config = dict(
    arch='unet',
    model='spectrogram enhancement model',
    dataset='simulated sounds of rotating machines with and without faults',
    train_examples=39062,
    gain_aug_db=10,
    n_mels=64,
    hop_length=160,
    input='log_mel',
    win_length=400,
    task='enhancement',
    loss='l1',
    norm='groupnorm',
    hidden_act='silu',
    weight_standardization=False,
    pixel_unshuffle=2,
    widths=[64, 128, 192, 256],
    blocks_per_level=3,
    block='sep',
    attention=False,
    upsampling='transposed_conv',
    init='kaiming_normal',
    residual_init='zero_last',
    optimizer='soap',
    beta2=0.99,
    learning_rate=0.0024,
    beta1=0.95,
    shampoo_beta=0.99,
    eps=1e-08,
    precondition_frequency=10,
    max_precond_dim=512,
    merge_dims=True,
    one_sided=False,
    adamw_lr_other_params=0.0013,
    max_grad_norm=1.0,
    max_steps=7200,
    batch_size=192,
    epochs=35.4,
    lr_schedule='step',
    warmup_steps=1440,
    weight_decay=0.0,
    adamw_weight_decay_other_params=0.01,
)
Rows from block 9, named by matrix and row number. Rows with one number belong to one channel. Each number is 128 + 24 x the weight over its row's rms, rounded and kept within 0 to 255. All counts start at 0. After the name is the row's rms in percent of the matrix's.
# convs1: first pointwise conv (model.mid.0.convs.1.weight, 256x256x1x1), inputs 128-255
# convs3: second pointwise conv (model.mid.0.convs.3.weight, 256x256x1x1, transposed), outputs 128-255
convs1.73 139 [105 128 131 162 154 120 140 121 142 146 154 145 127 137 142  95 149 138 123 121 138  85 121 128 115 148 117 122 119 157 132 116 105 120 135 149 176 103 157 142 115  85 107 132  91 147 135 187 188 126 130 108 166 111 142  93 148 152 140 129 115 115  76 140  94 130 136 155  69 139 136 129 145 104 136 106 134 141  85 122  79 162 114 108 123  86  99 148 137 124 135 106 128  83 133 136 132 168 152 131 141 139 129 126 118 114 119 109  93 158 126 126 114 159 176  94 124 135 112 146 165 142 100 114 151 152 113 112]
convs3.73 130 [128 113 110 113  81 116 157 137 144 157  95 117 144 100  98 153 154 184 113 129 117 137 158 137 161 115 107  87 159 101 136 149 158 156 118 141 140  97 117 106 120  99 111 129 187 169 136  96 109 116 118 109 150 121 164  98 139 160 113 129 116 104 154 116 127  92 102 152 133 127 108  85 111 134 140 121 117 134 154  98  94 114 163 110 158 137 164 144 144 100 162 110  82  77 157 131 106 118 103 115  64 137 119 136  92 112 129  79 168 191 127 121 148 137 161 112 134  91 129 134  96 151  73 130 117 121 154 136]
convs1.74 095 [140 137  98 125 137 108 123 156 153 121 109 130 152 126 155 138 168 109 115 110 124 116 114 130 101 107  81 137 143 141 120  93 139 136 116 133 157 100 163 144 116  76 140 120 139 112 106 168 124 140 113 144 128  80 136  97 100 137 194  84 103  85 122 117 123 129 126 105 143 135 147 144 141  97 152 106 155  88 160 139 142 123 207 137 115  91 116 140 132  98 136 138 142 165 152  87 131  99 143  95  97  74 117 116 105 102 118 111 121 115 176 124  96 138 119 168 129  92 145  81  86 118 152 144  81 120 201 162]
convs3.74 076 [171 143 119 147 164 177 127 105 176 130 130 138 137 129 166 115 172  91 150 126 130 142 101 142 168 150 115 120 147 131 131 112 112 166 145 122 114  76 172 113 118 123 141 144 125 129  93  79 111  95 126 144 141 141 121 131 130 124 178 148 153 119 147 169 130 125 136 137 158 173 145 122 139 125  93 129 111 151 118 113 140 156 169 120 150  99 138 137 138 142 104 169 174 105 168 125 185  81 101 138 113 124 131 124 159 127 135 116 137  93 176 117 136 161 111 120 123 102 119 172 112 110 112 151 143 119 140 139]
convs1.75 119 [146 121 140 148 128 157 130 127  95 108 167 149 151 103 146 118  87 161 162 101 110  86 115 127 153 129 126  65 149 109 112 130 107 104 158 105 165 142 111 130 151 114 148 134 152 194 175 110 141 127 119 102 106  81 150 122 150  97 120  96 140 108 148 113 125 133  82 138 130  97 129 117 105 105 165 117 124 166 153 121 143 120  95 135 113 127 154 115 141 156 135 125  86 118 112 117 119 118 110 144  99 128 141 134 140 114  83  92 134  84 171 124 117 164 127 125  90 150 125  86 143 128 125 148 152 134 103 116]
convs3.75 113 [142 159 110 128 135 154 117 141 172 143  99 132  99 114 137 105 123 111 124 100 124 120 145 151  81 125 151 133 152  83 199 179 166 134  94 126 110 156 118 150 122 130 136 151  80 137 177 155 121 133 114 102 134 131 120 148 124 108  67 128 133 163 133 123 123 112 128 160 107  82 104 130 174 185  76 142 129 113 114 145 102 121 150 171 121 103 116 157 122 143 140 155 113 136 101 149 148 150 145 194 127 129 138 140 144 116 153 149 132 113 125  96 127 133 145 116 122 103  83 164 111 100  99 142 130 118 153 111]
convs1.76 076 [130 145 100 123 161 113  87 110 110 140 152 110 107  76 127 107 110 147 138  98 124 161 141 108 122 114 142 132  84  97 104 116 110  79 138 129 135 181 104 143 117 137  79 120 108 121 137 141 151 127 153 119 147 134  93 147 151 138 107 116 131 135 114 111 149 117 138 152 117 155 100 122 131 181  97  82 137 158 157 134 109 117 144 132 142 119 110  80  97 104 125 135 134 142 154 112 134 135 125 137 155 128 150 138  91 114 122 126 108  78  80 136 100  93 102 131 151  81 109 169 110 110 129 179 174  96 156 149]
convs3.76 065 [110 178 100 146 148 114 129  85 142 128 125 138 150 138 155 120 134 145 150 131 162  93 141 145 107 133 131 129 129 138 142 108 105  94 135 103 157 122 128 121 145 181 154 101  96 127 141 128 135 137 102  71 154  84 113  94 104 116 143 183 176 137 135 120  99 110 153 128 114 144 124 120 136 188 116 123 147  85 138 148 113 103 129  63 159 143 178 135  94 115 141 113  92 143 179 104 148  97 126 111 106 129 150 138 124 127 165 124  90 162 146 145  92 109 100 141 132 117 123 165 108 110 125 135 148 152 159 107]
convs1.77 133 [152  89 178 130 183 127  81 126 146 146 129 154 128 108 121 167 117 138 140 114 130 152  78 103 113 139  89 178 145 144 109 105 130 123 128  79 108 136 112 135 110 138 108 152  98 125 137 154 136  78 105 123 122 154 126 173 147 118 141 131 119 143 119  93 144 140 138 127  85 125 167 134 143 103 166 120 130 121 102 114 154  99 115 137 134 107 131  85 109 115 114  94 133 119 149 109 142 116 163 104  90 148  71 115 151 123 133 111 114 131 160  82 127 126 112 117 140  93  80  95 138 130 118 123 103 132 131 175]
convs3.77 128 [120 150 139 166 174 142 137 147  97  82 127 132 105 131 155 138 153  76 105 129 110 147 123 106 150 117 102 136 132 116 126  93 106 110 133 145 112 136 104 127 125 102 150 129 127 103 126 177 129 106 121 148 129  83 125 155 139 124 109 108 178 142 121 137 148 104 126 172 118 151 139 151 171 146 121 120 119 106  81 152 135 182 138 117  83 119 106  90 111 129 176 157 113 124 103 150  81 138 145 146 124  94 165 140 131 132 154 126 177 141 125 132 134 110  86 134  98 139 143 135 136 120 126 137 132  99 145 142]
convs1.78 109 [149 146 126 144 158 143 137 115  99 127 137 107  98 107  86 136 161 104  91 106 131 129  91 131 121 135 138 140 146 122 116 118  93 132 123 134 110 147 156 108 102 127 124 101 127  96 144 135 158 131 146 138 170 148 140 126 160  97 132 129 156 107 164  89 110 136 133 119 104 147 110 135 132 136 159 121 139 160  67 153 154 102 149 163  91 118  80 102 139 114 129 174 146 159 137 116  82 110 145 165 134 102 163 101  95  86 108 140 101 104 110 108 142 105 100 105 142 120 143 127  99 103 135 137 114 120 109 107]
convs3.78 096 [121 122 140 152 167 141 146 127 154 163 166 169 104 151  99 178 106 154 149 146 170 167 130 126 112 124 124 134 103 100  97 107 113 146 111 105 130 151 140 122 154 142  97 128 148 129  97 102  98 138  84 138 126 164  98 113  94 116 151 109 147 169 164 117 143 185 130 167 196 135 146 113 132 129 138 104 126 137 154 143 143 139 126 153 138 127 112 147 108 187 110 157  96 102 131  95 166 137 117 143 161 140 132 113 181 141 182 134 122 138 137 140 109 115 118 135 161  95 137 142 138 129 123 112 136 143 128 117]
convs1.79 124 [148 193 103 106 128  81  74 111  84 151 140 127  79 155 161 141 135 124 182 124 158 122 150 122 114 146 146 117 137 115 143 152 120 133 120 119 126 103 104  85 122  97 110 131 141 135 132 147 108 101 132 137 135 122 122 126 107 135 138 119 154 167 119 155 120 185 135 127 192 160 122  95 154 138 158  98  99 101  90 119 171 121 106 107 131 130 110 126 156 128 111 109 103 156 121 167 111 142 114 138 166 112 183  88 133 111 124 133 167 110 117  90 121  95 156 118 160 124 153 145 117 105 163 111 128 150 120 107]
convs3.79 100 [132 141  92 131 131 135 164 138 118 106 145  94 118  70 135 137 126 148 141 114 113 177 119 106 148 118 153 153 194 156 137 112 105 126 132  90 142 125 151 144 114 121 135 128 116  93 128 143 142  73 122 149 154 112 125 136 110 105 103 141 122 137 130 128 175 118 194 127  98 141  93 113 120 128 144 127 113 131 151 112 164 158 148 128 108 137 148 108 146  99 149 102  96 139 134 154 103 113 103 108 161 113  94 172  97 134 100 118 103 109 141 158 135  90 101 169  93 140 123  85 148 151 137 160 138 126 136 116]
convs1.80 049 [119 119 213 120 109 145 136 140 105 131 131 148 128  86 129 136 121 136 121 128 102 132 143 118 118 168 133 124 109 134 164 134 144  87  96 134  97 101 132 158 145 142 154 122 129 125  84 123 112 135 116 122 103 120 161 142 139 170 110 135 121 146 150 147 144 129 125 109 110 112 129 141 108 133 162 114 134 149 125 101 152 123 116 107 139 198 112 123 116 102 155 129 172 165 163 102 136 187 127 165  91 162 140 132 119 121 144 137 111 129 137 136 133 149 126 146 159 107 103 140 126 145 122 184 120 109 129 159]
convs3.80 062 [119 145 110 115 183 134 152 125 135 115 157 103 152 146 157 141 148 136 145 138 101 122 137 143 117 116 133 141 167 138  48 158 117 116 161 117 133 112 154 109 161 150 154  96 177 146 148 140 115  88 148  80 160 128 119 127 135 134 105 132 129 106 157 122 150 121 112  97 118 102 111 101 135 114 123 167 113 127 132 145 109 146 126 145 126 109 117 100 166  95 117 131 111  85 146 117 109 114 163 153 122 113 130 138 144 116 123 130 102 130 132 146 135 164 141 100 126  79 137 130 113 151 168  80 115 126 103 140]
convs1.81 062 [128 113 143 104  80 144 171 111 154 137 130 163 105 132 132 132 169 137 115 105  87  98 108 109 139 159  97 104 146 108 139 148 110 106 120 179 103 118 135 156 131 126 122 116 108 149 143 146 111  91 112 126  81  93 147 140 120  88 125  83 150 158 147 135 120  81 118 134  85 116 152 144 136 129 108 125 121 116  90 144 129 163 138 157 133 165 144 112 136  82 140 142 138 129 135 123 132 212 185 114 133 118 123 136 152 106 105 142 101 117 115  79 108 125 143  76 144 135  78 132 108 120 118 100 136  87 131 132]
convs3.81 067 [142 112 123 122 109 129 112  97 123 132  94  59 113 111 144 135 153 147  97 152 117  85  52 126  76 152 124 165 129 111 142 151 149 125 160 155 111 111 129 144 166 131 110 141 127 129 148 162 107 106 139 129 160 152  97 143 125 175 160 128 133 114 120 131 107 101 137 115 136 100 167 145 153 127 138 144 117 146 110 112 127 163 160 139 113 136 132 103 158 120  97 149 141 111 119 126 127  97 135 113 157 133 151 131  95 169 126 124  93 121 152 123  89 135 121 154 129 164 160 110 105 134 118 152 147 121 120 116]
convs1.82 140 [130 106 150 161  99 128 114 139 119 123 114 153  98 121 133 100  87 107 174 133 126  92 165 167 123  95 103 136  99 129 155  97  82 149 130 117 110 161 133 133 130 117 177 123 132 149 156 154 115 154 134 129 118 137  96 113  96 110  90 167  98 119 115 151 120 139 117  46 170 131 100 130 146 157 146 119 138 149 148 163 104 140 150 130 117 112 140 148 103 140 164 158 148 125 155 108 133 149 142 138  89 164 107 147 131 124 106 149 177 105 124 136 127 161  84 148 142 132  96 146 116 138 109 120 124 182 210 183]
convs3.82 106 [143 123 123 147  98 134 121 113 138  96 137 114 165 147 130 155 173 123 135 119 161 148 136 108 131 115 121 137 122 158 127 127 121 117 145 120 120 141 154 123 107 129 128 137 136 171 137 116 164 179 164  94 124  99 100 137 126 138 123 166 121 148 133  93 130 145 146 131 125 164 141 148  92 140 121 148 120 111 131 138 140 131  80 111 151 138 154 135 166 154  94 107 113 118 129 124 130 126 112  93 115 138 140 148 122 141 132 128 143 152 133 127 128 176 124 142 128 128 143 165 161 153 178  99 121 131 136 146]
convs1.83 120 [ 55 123 125 141 156 140 153 102  61 120 114 131 133 109 151 109 173 113 142 133 124 139 185 129 155 154 114 123 142 117 146 201 148 143 125 159 149 116 128 126 157 148 140 123 133 117 136 118  80 146 100 130  93 149 100  90 127  93 100 109  97 126 112 114 126 136 132 155 146 132 101 162 158 121 125 116 121 143 116 141 131  92 126 129 103 122 124 165 151 121 127 148 109 192 128 106  99 129 124  80 141 125 136 123 147 106 131 145 126 130 141 153 113 157 117 155 148 141  86 145 107 178 118 120 141 123  81 135]
convs3.83 123 [ 96  66 130  93 107 104 166 142  93 124 115 118 138 159 142 159 131 154 109  99 132 119 120 105 153 134 129 117 126 136 120 135 156 154 126  92 169 110 137 128 136 124 147 131 146 168 115 142 148 174 143 168 141 136 126  86 180 144 168 129  97 160 145  88 150 185 132 133 137 159 177 135 106 151 118 138 153 148 126 142  83 134  97 121 131 142 102  94 111 148  94 167  86 158 144 138 129 166 147 139 125 148 135 146 120 118 170 142 128 125 132 144  90 150 116  86 159 119 169 106  99  74 144 120 104 130 162 156]
convs1.84 120 [126 115 140 158 163 127 118 129  74 135 170 125 116 109 123 121 138  82 120  94 141 102 115 133 159 121 136 116 119 113 104 127 103 145 144 107 121 128 121 105  97 115 145 122 169 161 121 140 138 110 124 116 136 121 156 137 145 140 133 122 139 127 134 112 124 113  73   0 118 118 106 146 110 129 120 160 131 144 138 142 128 122 122 153 137 118  82 105 174 125 124 131 130 169 120 128 140 128 124 138 122 129 135 130 135  94 145 176  93  81 129 159 125 116 117  91 138 119 164 170 124 136  73 107 129 161 132 132]
convs3.84 120 [177 123  85 127 156 159 152 142 118 147 111 137 143 159 103  85 108 136 131 127 155 147 109 109 154 161 130 130 154 114  56 152 102 147 127 141 106 139 123 131 123 142 127 148 153 132 120 121 125 123 129 150 149 105 147 101  63 147 179 140 143 125 182 139 148 123 139 156 141 165 157  97 145 106 144 160 161 125 156 104 141 124 113 130 149  96 152 105 136 117 140 176 125 153 132 117  99 173 131  59 125 128 142 112 163 124 149 120 105 162 113 121 110 124 159 127 133 136 124 126 105 164 122 121 119 110 102 116]